Rows from block 2 of the text encoder of a small contrastive image-text model, named by matrix and row number. Rows with one number belong to one neuron. Each number is 128 + 24 x the weight over its row's rms, rounded and kept within 0 to 255. All counts start at 0. Numbers have three digits each. After the name is the row's rms in percent of the matrix's.
Before each neuron's rows are labels from the 100 texts, of 14848, where the neuron reaches its highest value: "tokens" is the input token at the peak. Only what is clearly more common there than usual is listed. The data: rendered rooms with furniture. In brackets: how many of the 100, against the usual share in percent.
# fc1: MLP up (text_encoder.blocks.2.mlp.fc1.weight, 1152x192), inputs 0-95
# fc2: MLP down (text_encoder.blocks.2.mlp.fc2.weight, 192x1152, transposed), outputs 0-95

tokens: "r" (47 vs 6.2); "h" (36 vs 2.9); "c" (9 vs 0.9)
fc1.366 104:131101134113121170137125103169145165129120143110130114135122126124158189144158095113137150117130134121129088139128162107119159160109115106123129095133136090125038104137160127103111158136117097156143145143118131160123112117116093128103165133098126110138148104111120118145157128143202139135
fc2.366 111:164143143141132119139149149085125087176106151127159152150163141166097132103133116113101080114112131142115127168118123115160139190135149103163090128103149145155113148110142104106122087136138134132116120110127136135117115151128136131135101103076094106134139166153157136100086118113089132107

tokens: "w" (54 vs 6.3); "y" (26 vs 1)
fc1.387 153:133089152135139115145139092094134142110085123146137172111138101100125179084156157134139105152091107134154115130121117144076182144081113135107180132151143118104130116097128138098142115135147128109155136112123148062114143143115130127181125122157148115108085166103146147110133156110138144171
fc2.387 157:081105178121098123133122116122121152106090143110128085089097121166168120128132098154153103097101160127138146134144139119110128152120155166175122152111172125153139148119146149164134152155130132139127185116136127178140089113138130088115112141111127113160108132174077076107149153143089161111

tokens: "n" (98 vs 4.4)
fc1.676 137:131117095076129120126136142153141141088132113110168121141129167165103185149125146111156138109144150141125091106082143152125126114127100136088095131162133112135137126111155157161158137167125148137107103086139128118166107117090117155141095138126156117139139113122131118112142106119153138086
fc2.676 153:115100117156172084150122132124132153121099157104118094121160118097123120148168133123136136101091167137083115154102117107119129126097143123153118093148132103110131172108130136116115149141131137122153146166142133118096076130101140120138125160143115125079137125119119120156096128142123131082

tokens: "s" (83 vs 1.8); "u" (17 vs 1)
fc1.25 080:124122128151134081137125112133085098075101160134172104125154132098128163124115100151086164124187159140179149147138116131120105106117141126136094110100130109124118167125115133123122151118152135088165170122116174125072159142147106109133148104113154126175117155107156128141181134078137166117
fc2.25 069:125121129158141141129115159145141125149132131159175117138131146109106112075106128143109127165145077118134173112157098147114140145142124133122134139122088139085144141193127119066080165132127116136126105116085142185112123092143125112105137059119149123114124095113130122166152102153164143112

tokens: "s" (100 vs 1.8)
fc1.270 116:112130123107117107111142115134130105134078114081167092140130139133125089098133083147102152139153147137138141181092147136117187153144143135129147128090132109158119163176116122127080125126107135109127125133160176145112128091124114131152178114106145108129147094171130121143116122096137148125
fc2.270 132:109142139114163138151134139118141169113115116102103129154140165096109094102181084139140083136123150095122142130133083151106134124139144106186132144113093120054124124150136103124110114159100146127117139133128167171116115153108136098145119069140143104091121110133142154144167142090118173128

tokens: "h" (51 vs 2.9); "d" (34 vs 3.8); "i" (15 vs 3.5)
fc1.731 118:164158167129145142113137115104091155128129091163122113090167168138157143120150110157091173142110096145085165139082144120163112129110102137124156127122145144103124144133137114115117130168146172131098141138105157152062167150141119111127105085106129115107116142155134111154117109143142108132
fc2.731 122:126133144099144135164137101140124107129106084157139122121117122124153110103183129137089080140093138114105139118120117079133138164123110095112119165127097147124146124127113156181151125127107132109154114141140134089133115166152069151092133109144101120168165120123127140068112123142106137103

tokens: "h" (56 vs 2.9); "r" (19 vs 6.2); "n" (16 vs 4.4)
fc1.280 103:159094127161175105128134134097126121132129135149137078165137113074147108089122139139071130124099097151124176153105110159126122142145124123142146102127144115179116115161135121155134083133151113096135092167127165130122115124068148140127104148131144108126158119149207133116097164143113134148
fc2.280 096:115163107100142138123138128128146170111127118082163151117098122156115164134111133120111117111123157145097118098145144132094144126118066110129177139119109155100131151126125152137133108119149104153151130135168114102105126173135110085113140133114122170132103128106084113155102096125136136165

tokens: "n" (72 vs 4.4); "w" (14 vs 6.3)
fc1.192 098:145140093153133102121130088125160120098154140117134145134089105121130144109182158131130175188139098105137113141112140141111145130131126137098144104128082107099101107136100118175143093177181135113104070139130092120114100095102112151162145089078181104158119105140133140114154129135141132162
fc2.192 101:120127100111108085130126131152091107170140161107165059126146115137166139100103088147124132100101106100120138137127106167152120184148134166098125104119140127116135163104180152165121120151130150134124171167130144126134135143168138119120166118122136136093133097136118124152099121156125115108

tokens: "u" (99 vs 1)
fc1.235 073:095180112148123151164101134123115131098154153159110133095131128157146160122130104107106152112097102146125175124158111142185135134116137104103140100124139082088115132122157125179121144142145078167137097114101165083099121111117134163154153127131100139154136143113155104116182082078117165093
fc2.235 075:164112105101139112133141148120134111079153130149130178126132130116152150123146131098095134171154099144130121159125113161163154084156140125157092124127108146109114104083125099107130112122138107126120100152112144116145111105077155144104108160145122132112139108129121095156170132178111110123

tokens: "t" (100 vs 3.4)
fc1.683 095:145125160183130125150128113179165141177158120106105129184137162158125142112117154127091127132123133156086151120144118129132086134159105140117125122122101117130145096097144120129103149132078109131118112140139130156102102146155190098134123128127125135159139131210120146156138094108171155142
fc2.683 092:136118135114134151154148089185116136166105134111132133137149148125141150152104139134152129095145121072153145139124153074147115154131137148096188123125129127153137120155093069139091131086143140154148114156105154069119127093088124118143144137126163071125119104146119120146090102140089112092

tokens: "n" (59 vs 4.4); "t" (41 vs 3.4)
fc1.664 135:131131145108111140130113138146097136140095143102132113150113120099134095143106095169128122076135111130150129162123080145093154103127099102126136136152127091158096136129076171135138083129142141176154117142105109123151171088151131156169102129125127122119065140158116092118134117154124131125
fc2.664 129:126117129112108126123130154125184115125164137130155173112154080125126099119135130131153090167133126101113057094110147153149123164131126107150138135170164171130151148131127145120115097138128103119152133117117126180117082104116144114131119095105185147158100096091117125136118121094149140162

tokens: "u" (100 vs 1)
fc1.626 125:162144126092146149136093126140132134120106152098125135126142103089124131167162148119084149119108092130129154117124154118182121144140175115111122121132118083149130165105107134108104122175135103078138141165127170131132110150142113132110154116130113136132122148127147153161125146105167152108
fc2.626 127:099126073110102165131146127156147111104110162087125122179146116097127126181132132115135165119087108127108120152149199096139145157103123118121108097133100121082124127111155165169123112135146155143122138110157126135111154160187115113118176124101148094114135117144134087150116133126110156128

tokens: "u" (50 vs 1); "m" (49 vs 2)
fc1.559 109:132127100134121132134153104152133102136136168093169173113139082085145133096117135109107149105150130130145125144112129164150109147127161166128121159114116069115136102129114125125086120160150096126156111139128162110120140102072143090126113095122160155162130155032125130094167152135151116116
fc2.559 124:097152164118145145138106127158128159153119155133126132152128078166125133101091110156106150138124119138136139134109124142113127104149128107123122174149162137130091121141091151108133129153111092107139137113160100105093121141141111111169193147083113126101168129119166115131116119143102132145

tokens: "h" (68 vs 2.9); "d" (13 vs 3.8)
fc1.267 084:174141140162142091119079140159160134129116156151085090124138160125150126143152132115110118134115125117129082081116131105106135141097116146115119152139129089160115113155122113167139145119097132099176113166136109112148153153123119111161060159164125119149181147125117084125145128122089157144
fc2.267 080:124159156115123085118098122108116115129166095157137092131119129109141165140116128136088121111116109109161175131096143147115104117102136127139123155108091104130156136084124131125121109124120113140140120092119163104159136118118096148106141118098098135145100130100124173184213110120138124129

tokens: "r" (98 vs 6.2)
fc1.716 066:115156125133153103158151131088132055084121133136108118104133149142117165110137148137156172099142137130112135098114096139147176139115102155164097124150116114158089119157124156146167134143101076136168143148113141099113136157125130113151122121135113080111134142156114136102156115111096143128
fc2.716 060:134109158117124117144122157132137116082109097164118154115141131138161115101162070101157109110134101123120124146142120184124161135154123140088126119110143098101145111078133112098103163162129065131173160126175139104095085103128157130136160122132104158092110103099095150152181110121138143103

tokens: "u" (100 vs 1)
fc1.187 078:150161124129132126142121128109128094089138125122127109130117144140160134078129135152096117114165123153121122152141122161161174130098134138136118123099128096111120129169102051146170125098160117131148115159086104071099143118162123106152099104114115094151126096098156114090160127106125161134
fc2.187 075:141142101125142102132124176150119125119144070174140129096115132160151115082161102125116114132176102112173161164117130161122169147166066143082135095106108102145144088110098082136134167098150093112166166110175155102122115093127122104085132139113118136096116129181119132161127135159125098113

tokens: "l" (84 vs 7.2); "h" (9 vs 2.9); "c" (7 vs 0.9)
fc1.256 094:141141116117084097137113155152114157170123141167163137119136102106104183135083097111142128137094156081140173137151108112119148142112119153125133123141110122161135119112157105138101142101131148116150152165157166089092155115110115130122131112137177077146109134107106133131164156097161141123
fc2.256 101:129128172102125174125090094139154121102155161121139118148158132123128069129146111132121143123116120134129071125115095127095077083136136119144113124110097093117134119125100176137177120106165103161105124124104079142161129136162135119163145143147102194151107165133163154136117107144089119155

tokens: "s" (98 vs 1.8)
fc1.446 115:062111146161119127120116089142066099139133135121121121174143145143151178078147131142165117115099158122171193146121155154145163091146153157148139125143111113134089164105084134119121105129128135168134107116126201164142128133114147138149111092097127107124126136149109101112149147135127112127
fc2.446 121:100105128149106122107096173116138141139131117156124120112114167128134110097132130137138088087150141096119116114133137105115155135118166168162137098103108110125161118211130127122160122101099119144129128143162142105112083117181136125156147089157112134108140127174141164119131159115150093160

tokens: "t" (52 vs 3.4); "u" (9 vs 1)
fc1.356 135:143113130109096131128106092075132114148100144140099143134151136154166110161080167140130137161105109134136163125158139173145137155151125166098116141091107133108113137132156135091118155129120160110109167136138114132149119120154132127096110115125089150089123114123148138159135111104122092132
fc2.356 135:129116150128138157105080157105142148143103117127084150090113127134114117085154134178148080099130134121109127151112137119101139137136133114150115148171108123155124109102097141127102078147088112125109163152104133115117103155114114116146098121145128117154105125175135111082141120171124129154

tokens: "t" (39 vs 3.4); "r" (32 vs 6.2); "g" (13 vs 1.5); "h" (11 vs 2.9)
fc1.65 051:160121147139139131095109113102137119181133120108132134143108136190132112144061160123132105131131119111085164148152150118111131145135127126062174122080100112107125098107123102125128119156120155133122152123130122169128120153104108070118137159110132193149129097145146086149117096100168151124
fc2.65 048:121133170096154130145168137110116114124132128116149133102124091140139127109148140101139131121159120104114125109141112137141151128165140203047112172149109134119141114135080089132099154151091127107133142132131129157131117129088185124124128143146136129103163084133122126122101135143085108130

tokens: "t" (92 vs 3.4)
fc1.422 054:134131115157178163160161136154131120089140138115111139104115146114118128138090139160168135113134116118150147194132129123131101082170072130124128115158139068129166122144068122129162153092137105116116132133131121089121151110137128120118152079103154157147082156179141105112134112143119153121
fc2.422 050:116122141114103125120117165124142135163118163147142196124110145139144105103146090144123135129146125113158149078118145183143132108113137118146102084102117135161140078114138139126076154110128150133170144118125152105119087151154160097086107123120166143125141108155114107127126127143090121078

tokens: "t" (74 vs 3.4); "h" (9 vs 2.9)
fc1.451 069:151069098109159141124135091103122154117160137131113126167096149117141120120151151119172167144148115191104106138075148140119123161149127115150127129074099120151151160096111134157116112131098113123097116157142105106156120115129150155131114120095147122138169132156167143148131110147133111137
fc2.451 065:113101125135109186094083145141146115104169126127120096083129110099109096124157165157115146132111130158132140090183105149115126093111137118128098130110119086150095105145108139109092124130114143111177123160125138131123159121113132142146117104138142111143120131163148069166119100107116149156

tokens: "h" (60 vs 2.9); "b" (27 vs 2.2); "c" (7 vs 0.9)
fc1.473 109:149097123162110137106096178134168101104108156100122099092117095184155174115099128154115118102112112130123101128124163061132156120156120105117108113122112116159146118162133132118120115123086105163106145113148131160154134125156144138105145164123084128160133181142115160109136143138139130114
fc2.473 105:125103125086096090152155119094079096133137087145157149162130134150128138129117122155130118126118117137129151181127151148172147198127139148137140134159097137145112144061116090137081150126107119099144120118145132125070116154099149141147123112134120076111162108085161148127088163101136163146

tokens: "l" (72 vs 7.2); "r" (28 vs 6.2)
fc1.62 094:120169149164156153130144148129157148146165125101103128168120106119154150138121160116128082087123092121130131124114097137120146133140102117109133129152122133135147134124142151130143150131095113123149107131121128127140136142106120139135132182128156148138110135101131106122166123126117150161
fc2.62 082:159075136109137112139129138122144141112111128136136121168114153129121106137141103105146143131154104098123097151149128153146141117116124126178125096140167162099117161119157070161141136101148078123111087140067123124150105158127152082077146107095137143143089116150140110102159140097154139104

tokens: "h" (61 vs 2.9); "t" (39 vs 3.4)
fc1.628 086:133158154110117129122097105120131131162144116123118118139149112156162100123130152089139143123174118139136126152186118098138106116127124140137132175119106117073113130125118137146146119157120150155138141152094146105053140119131111138142104094123066116120092177130119105139112102119137160141
fc2.628 079:139100158102146137153140090186140118142133134128116119179129170098112079170123142137065082150166166088112151119145135096122120137132122128097125125106127155141164096120109111148105182093105176129138132160135140161139125121159147138112147154112145111123144125143097144130116146117140106128

tokens: "l" (100 vs 7.2)
fc1.729 084:121183178129065094133141113105115097109146160132104099158130147127093112112148152125158160102114121120087152125151144085137121128132109138138131063131070126160131118135205138142105133147105078100132119120177154143112108148130115128127124124136139136119114122149136151116091098101143163115
fc2.729 091:099148145096127170135143100106119136118165134145126129148096099122058161116135131070120139128122174115102133159141146131115131105147120144166119072107088149142113139113163141179103139117136105107129125099130149095120167123140172111143170071122105115079106143118132109142125149157163141114

tokens: "n" (38 vs 4.4); "d" (33 vs 3.8); "i" (29 vs 3.5)
fc1.198 108:099096111095147164140103146138154123150120130179112103131116113089134147106136103152144068123096134115118117135119118124132155066136123119091120123134120121171128155117142113108107082125147140094149099147148119119132137120126088166162135126129172154129129115120169150094087111084134121111
fc2.198 110:166176142120129150107137128119129115111148131109143121108149137127171151109108152146094105152161137073150158165093135141155115131148144100144129118173143160074127078098136118152132119137110126156105105135114103114149123087077157124137149089114131108126118130130109126175169146169142106131

tokens: "w" (70 vs 6.3); "r" (21 vs 6.2)
fc1.375 098:110094118141135138137110175160114123163127132130099141078096122141164130109060139174122128107103082100089158113122125124137109107170146148137156136123090135145064106160159126146099160133085141144112138142138122100141104145102155087145119120081128117087097156136163156181153179184136158121
fc2.375 088:090139137132082095103180136135098127154111099138125114164113138169112141142103146136186130113133132141105100177080140131144126161125139117128117116191116147141121096082098151133157095088135142095112161107102124131121143106143054168125158171144144079119136112150128128126095130128160125111